Weights of a small segmentation model.
Model: 4.25M parameters, 48-pixel images, encoder arch resnet_bottleneck, encoder norm groupnorm, encoder activation relu, encoder depths [4, 8, 4], decoder norm batchnorm, decoder widths [32, 64, 128, 128].
Rows from block 4 of the encoder of a small segmentation model, named by matrix and row number. Rows with one number belong to one channel. Each number is 128 + 32 x the weight over its row's rms, rounded and kept within 0 to 255. All counts start at 0. After the name is the row's rms in percent of the matrix's.
After each channel's rows are labels from the 100 images, of 14848, where the channel reaches its highest value: "responds to" is what is common among them; "lies over" is the class under the peak. Only what is clearly more common there than usual is listed. The data: rendered rooms with furniture. In brackets: how many of the 100.
# convs1: 3x3 conv, stride 2 (encoder.blocks.4.convs.1.weight, 72x72x3x3, each kernel summed), inputs 0-71
# convs2: expand pointwise conv (encoder.blocks.4.convs.2.weight, 288x72x1x1, transposed), outputs 0-143

convs1.36 119 [108 101 115 135 130  86 155  69 135  26 115 154 155 131 122 133 126 129 174 124 164 131 157 159 150 103 160 132 190  66 158 103 137 159  92  67 124 127 127 153  42 115 108 144 114 115 131  76  71  87  95  96 156 112 139  99 115 124 128 103 127 139 137 121 145 110 177 115 125 123  62 173]
convs2.36 089 [158 111 105 166 130  81 125 112 163 143 148  92  86 141 111  98 148 120 136 149 207  82  72 142 117  94  99  90 145 143 151 132 109 165 195 114 127 167 110 122 113 153  89 187 115 159 135 133 113 164 144 125 154 123 161 128 141  72 170 168 101  89  87  97  73 112 132 116 157 131 129 124  91 169 110 152  97 114 157 112 142 140 105 136  89 153  55 136  89 102 182 122 154  70  50 130 158 103 104  66 130 132 120 120 122  80 141 136 142 165 151  59  76  64 126 144 177  98 198 116 109 145 105 154 135  89  99  89 156 168 138 152 117 112 121 123 138 134 182 166 140  91 134  84]
responds to: count: zero (81)
lies over: floor (98)

convs1.47 096 [ 86  98 144  77 134  70 114 121 121  94  73 132 111  95  96  89 117 147 157 118 155  58 158 113 117  77 162 120 137 122 109  90  97 103 144  89 108 117  87 134 127  58 160 119 126 107 166 152  46 108 166 168  49 112 153 141 136 130 116 148  77 156 100  97 108 110 110 120 134  79  92 132]
convs2.47 106 [228 186  83 153 176 124 186 168 139 133  88 124 156  98 149 149 109 124  81 169 141 140  82 144 170 110 150 177 173 168 101 144 111 136 171 143 157 109 169 185 110 136 182 139 167 145 134 177 178 162 164 123 176 141 164  92 149 106 137 140 153 160  98 131  90  96 160  73 160 146 111 119 175 135 121 153 108 152 156 146 151 169 144 147 169 137 154 138 125  94 152 152 138 174 142 179 116 121 174 136  91 158  89  65 158  97 141  84 130 176 117  85  91 166 112 159 125  92 161 168  43 131  57 164 169 150 142 144 188 127 150  85 140  96  56 100 134 107 120 131 112 137  79  95]
responds to: count: one (43); table (41)
lies over: floor (99)

convs1.31 096 [115 144  97  70 183 159 137  63 168 126  99 161 122 150  62 129 114 111 148 140 132 101 131  89 145  96 117 134 131 117 195 132 172 168 144 160 131 146  94 100  79 133 174 196 122  51 108 107 113  97  91 112 155 157  89 120 122 109 122  88  70 128 151 118 136 116 171 106 184 152 109 158]
convs2.31 093 [127 130 157 166 101 101 121 118 133 134 140  87 133  93 130 102 137 121  53 183 143 156  82 136 130 133  89 105 117 132 123 110 173 139 163 141 174 131 131 105 151 123  72 119 129 135 200 137 106 120 100  81 232 131 117 128 132  84  67  94 136 212 145 147 124 115 117 177  35 113 102 127 156  99 133 117 144 125 145 149 145 148 161 126 152 116 138 125  72 158 164 108 136 118 179  86 133 124  93  95  81 233 139 109 134 131 120 125 170 132 174 107 124 135 175 108 152 145 112  84 172 183  33 130 143 181 173 139  75 143 185 136  92 111 170 103 159 171 129 176 107 124 207 115]
responds to: umbrella (53); largest object: umbrella (39)
lies over: umbrella (49)

convs1.23 111 [ 92 140 164 197 178  76 105 170 152  44 136 159 154 126 119 135 160 126 146 106 133 112 143  88 109 134 106 134 120 124 108 127 149 112 117 107 182  94 114 149 106  92 111 106 134  53  83 113 132  43 155 138 118 115 164 162 149 134 126 184 158  92 154 116 135 154 178 164 124 200 139 144]
convs2.23 099 [ 93 120 115 106 125 148 102 133 151 112 134 146  94 172  99 100 149 156  57 126 141 103 143 146  92 154 168 117 120  85  87 112 129 151 144 158 120 106 119 157  94 155  85 113 101 100  76 105 103 144 143  48  65 119 126 142 195 107 117 113  89 146  95 120 111  61 105  75  51 113 100  88 151 134 133 172 163 138  88 124 139 115 130 132 134 121 153 148 174 111 155 125 108  73 150 136 121 128 135 159 122 132 134 130 151 123 150 175 166 153 137 162 112  77 181 171 121 133 149 154 161 173 135 134 117 106 133 103 162 153 173 126 183 138  99 117 139 163 128 123 229 123  55  86]
responds to: count: one (41); robot (38); largest object: robot (28)
lies over: robot (30)

convs1.20 089 [145 109  57 133 152 149 163 163 141 164 108 188 128 108 119 141 165 126 113 118  89 124 166 116 129  88  83 107 175 155 146 185 143  86 133 187  62 112 127 160 160 106 134 111 121 102 118 135 161 142 132 121 112  96  73 115 134 122 110  61  73 169 126  51 101 182 178 121 152 154 127 150]
convs2.20 069 [150 149 157  78 155 153 149  95 116 107 111  95 137  92 109 109 107  83 125 103  68 157 137 120 118 195 139 149  94  81  98 129 126 118 125  87 133 182 125 137 141  87 136 109 145 158  89 144 103 192 113 133 188 105 128 128 157  93 124 118 116 147 133  96 182 139 130 173 144 141 110  67 120  89 125 113 125 142 160 151 123 133 124 128 119 178 122 126  82 139  81 127 125 124  84 156 173 168 154 119  41 115 107 108 116 230 145 171 119 139 159 107 185 168 123 136 165  99 164 143  92 149  86 139 156 166 120 169 127 136 176  83 127  63 156 114 165 184 157 130 169 163 102 134]
responds to: umbrella (95); largest object: umbrella (77)
lies over: umbrella (34)

convs1.1 112 [118 102  99  82 141 103 121  98 144 114 170 133  91 182 147  64 127  69 119 133 155 147 146 151 123 156 106 148 177 134 100  93 130 139  82 138 133 113 167  38 108 119 160 146 132 148 150 115 125 134 145  55 160 123  88  85 166 145 103  79 113 161 100 127 128  43 149 115 134  77  96 171]
convs2.1 134 [103 130 126 160  90 152 140 121 144 198 152 133 134 161  96 129 139 150 101 143 131  70 137 163  85 122  58 138 117 151 139 135 134 120 124 107 131 120 141 179  99 121 124 101 127 149 118 143 148 143 127  72 114 141 146 146 126 122 159 137 112 108 117  79 129 136 112 115 166 129  64 146 125 104  96 128  75 140 128 154  94 131 155 169  93 136  75  80 174 134 142 130 112 101  73 146 126 138 185 131 160 163 145 148 117 140 149 160 137 136 104 150  61 107  87 107  98  97 116 146 101 148 111  86 122  77 117  57 132 140  35 184 123 165 142 186  91 170 123 198 128  54 146 123]
responds to: count: one (47); ladder (34)
lies over: wall (65)

convs1.52 098 [107  96 151 201 105 149 197 159 137 120 127 146 189 122 128  99 140 139 134 120 146 160 168 108 103  85  89 118 120 151 139 156 154 132 143 148 158 110 123  88 148 127 172 144 153 153  82  65 156  87  99 134  92 151  54 156 116  84 110 119  34  96 148  83 155 147 165 122 122 104 148  89]
convs2.52 083 [121 156 174 173 123 117 128 141 157  98 125  71 154 112 174 164 143 132 125  56 165 231 134 179  94 191 113 165 183 136 123 142 173 139 146 133 122  61 169 160 107 130 161 151 115 123  60 128 140 151 131 134 120  98 135  95 118 162 126 129 116 157 167 177 126 138 143 118 126 121 152 169 128 159 117 132 169 119 137 195 201 150 121 181 120 118 155 143 119 100 108 144 115  70  77 152 142 132 211 140  33 140 102 106 128 158 143 149 115  68 178  67 145 151 127 126 152 134  86 142 188 196  43 153 136 135 135  88 148 146 147 127 121 101 148 138 144 174 162 169 142 164 131 153]
responds to: count: one (53); trophy (50); lamp (44); largest object: trophy (44)
lies over: floor (65)

convs1.66 092 [140  86 137 182 131 132 191 159  58 171 100 188 105 147 137 125 148 106 114 113 173 127 120  90 124 105 142 141 154 152  88 153 111  73 162 163  69 106 157 140 141 108 145 132 118 131 128 198 112 164 123 177 131 116 163 168 115 128 103 147 104 130 145  60 143 132 173  38 162 160 129 133]
convs2.66 072 [116 126 180 138 158 104 147 111 135 143 135 145 192 130 135 125 133 162 126 199 161  83 180 125 102 149 117 152 182 112 166 123 130 115 117  99  62  71 156 142 152 122 145 129 128  69 103 134 107  90 166 134 167  99 116 109 167 115 116 113 111 108 117 138 133 187 140 116 160 108 198 118 161 146 115 126  74   7 128 143 124 105 142 179 120  85 124 104 165  84 108 145 175 123  86 165  62 139 130  44  90 169 120  88 149 187 133 121 113 108 101  74  68 174 125  84 147  15  95 114  94 134  94 155 118  87  72 134 136 117 136 141 153  81 131 209  86 116 151 161 110  92 101 147]
responds to: count: one (58); flower (39)
lies over: flower (34)

convs1.16 101 [132 129  62 155 115 104 120 168 108 120 112 119 119 143  89 141 161 128 116 101 137 112 149 140 108 106 155 120 136 103  54 140 148 141  64 133 122 129 129 146 164  70 183 102 130 103 123  54 133 134 206  82  99  94  71 110 126 171 163  72 136 151 109 164 169 144 166 101 141 154 116 202]
convs2.16 131 [194 120  99 160 113 122 114 114 164  61 158  95  79 157 198 104 141 139 176 108 116  57  97 125 161  76 124  95 166 109  97 117  90 143 166 107 170  95 108  62  48 137 121 101  82 137 106 120  96 194 126 182 109  88 108 152 144 125 116 100 171 139 138 131 100  75 110 115 117 147  90 105 140 103 161 128  93 169 120 122  98 123 142 150 115 158 110 150 102 149 148 133  80 131  72 123 163  78 103 116 144 192 125 145 124 113 161 175 155 164  37 101 176 123 146 154 162 105 149 104 110  80 133  81 114 159 126 104 156 125  86 117 166 123 165 149  71 152  74  99 118 147 114  97]
responds to: umbrella (78); largest object: umbrella (58); lamp (35)
lies over: umbrella (70)

convs1.33 110 [134 178 101 118 149 112  76 117 192 128  90 140 126 202  74  37 125 100 159 160 161 157 112 140 117 113 144 131 132 111 169 122 128 134  93 126 139  54 101 111 131  80 173  93  90 138  94  84 180 133 106  98 153 103 126 119 151 152 144 120 116 157  89 139 146 134 150 179  95  89  90 170]
convs2.33 113 [113 132 151  85 140 145 120 125 121 162  90 155 142  87  99 130  97 130 113  93  82 119  58 134  77 111 145 136 114 101 123 109 119  98 127 159 140  92 131  92 101 147 129 152 116 186 150 134 106 102 103 160 134  99 108 149  92 127  96  82  96 107 119  72 139 172 133 163  54 139 153 133 154 123 114 125 111 139 142 164 149 156 154 134 113 210 215 113 118 149 149 121 132 102 151  93 103 138 157 205 137 140 141 168 130 135 119 133 102 100 148  97 103  83 144 124 175 177 187 116 172  78 120  69 128 123 126 153 104 149 127  97  37 110 186 103 128 135  83  75 166 156 157 118]
responds to: umbrella (51); lamp (47); largest object: lamp (42)
lies over: lamp (44); umbrella (29)

convs1.6 117 [125  93 152 169 140 124 113 132 106 117  90 176 154 120 138 113 163 104 139 116 195  96  94 133 123  50 175 102 170 137 133 141 102 140 110 143 137 190 115 180 153 102 107  93 138 119 161 155 102 125 131 121  55 130  55 121 134 117 162 142 108 143  48 128 164 154 117 130 124  80 104  47]
convs2.6 117 [141 126 146 166 112  65 139 125 147  78 144 111  82 137 156 103 142 140 204  86 124 124 131 134 171 139 160 100  94  81  72 124 151 157 123 101 127 136 111 120  97 110  72 127  96  75  87 138 118 168 154 151  93 110 138 142   0 120 167  85 123 111 116  94 143 117 124 177 139 153 118  94 187  72 135  78 130 150 140  91  69 128  96  71 130  83 119 131 114 110 135 135 105 148 123  94  96 108 124 144 150  71 105 129 120 138 118 150 137 118 144 138 126 141 137 133  61 135 138 106  69  62 108  92 118 130 127  80  71 121  83 143 143 142  85 134 129  75 102  80 123  85  97 139]
responds to: count: one (52); table (37); largest object: table (31)
lies over: floor (100)

convs1.43 092 [114 199 147 144 173  94 100  82 169 115 147  94 157 187 105  84 113 147 138 172 138 180 143 127 121 133 163 126 107 105  55  78 178 153 144  81  67 144 148 110  86 130 132 158 140  80 145 140  92 160 131 152 114 159 188 131 139 115 160 145 107 132 166 141 152  66 132  91 162 145 145 159]
convs2.43 075 [158 157  78 176 126 115 161 144 152 190 110 155 167 158  91 130 105 107 150 146 185 115 170 176 103 121 117 123 133 213 113 120 159 190 177 128 143 159 132 153 104 147 117 143 127  92 147 139 118 126 167 135 104 161 172  97 162 163 152 155 112 149 147 120  97 187 163 153 121 131 175  94  91 175 102 180  66 142 125  85 109 125 169 139 159 156 152  98 189  88 140 135 163 136 113 146  99 112  85 159 165 120  71  81 127  90 146 101 125 157 135 149 100 132 131 146  73  62 123 153 160 116 151 125 114 122  77  98 147 129 137 155 137 184 152 161 146 154 183 184  86  52  86 130]
responds to: count: one (47); lamp (36); largest object: lamp (27)
lies over: lamp (28)

convs1.39 107 [155 170 144 143  81 164  88 167 108 125 149 113 140 122 167  67 123 157 108 168  91 160 143 181  94 159  91 126  77 135  61 148 125 192 109 138 131  70 154 109 164 133 125 126 145 121 134 131 137 105  91 185  80 159 160 124  32 135 116 142 120 121 135 138 146  58 127 114  91 135 149  96]
convs2.39 088 [133 137 117 155  98  69 142 108 131 131 122 160  35 120 127 110 101 158 100 141 156 148 137 132 120 108 164 133 173 145 172 145 152 137 136 122 135 137 131 116 143 115 112 110 128  34 117 133 113 123 125  78 147 117 131 116 114  83 110  89  97  82 158 168 162  96 120 144 113 132 191 169 152 152 111  94 140  72 136 110 106  98 172 151  96  77 206 101 125 123 158 128 113  83 102 101 118 137  44 109 134 142 135 149 106 139  96 141 120 133 125 120 168  66 117 170  31 152 130 160 154 170 102  86  87 114 134 118  82  95 116  61  88 165 149 129 129 143 107 133 101  68 118 106]
responds to: count: zero (55)
lies over: door (37); window (37)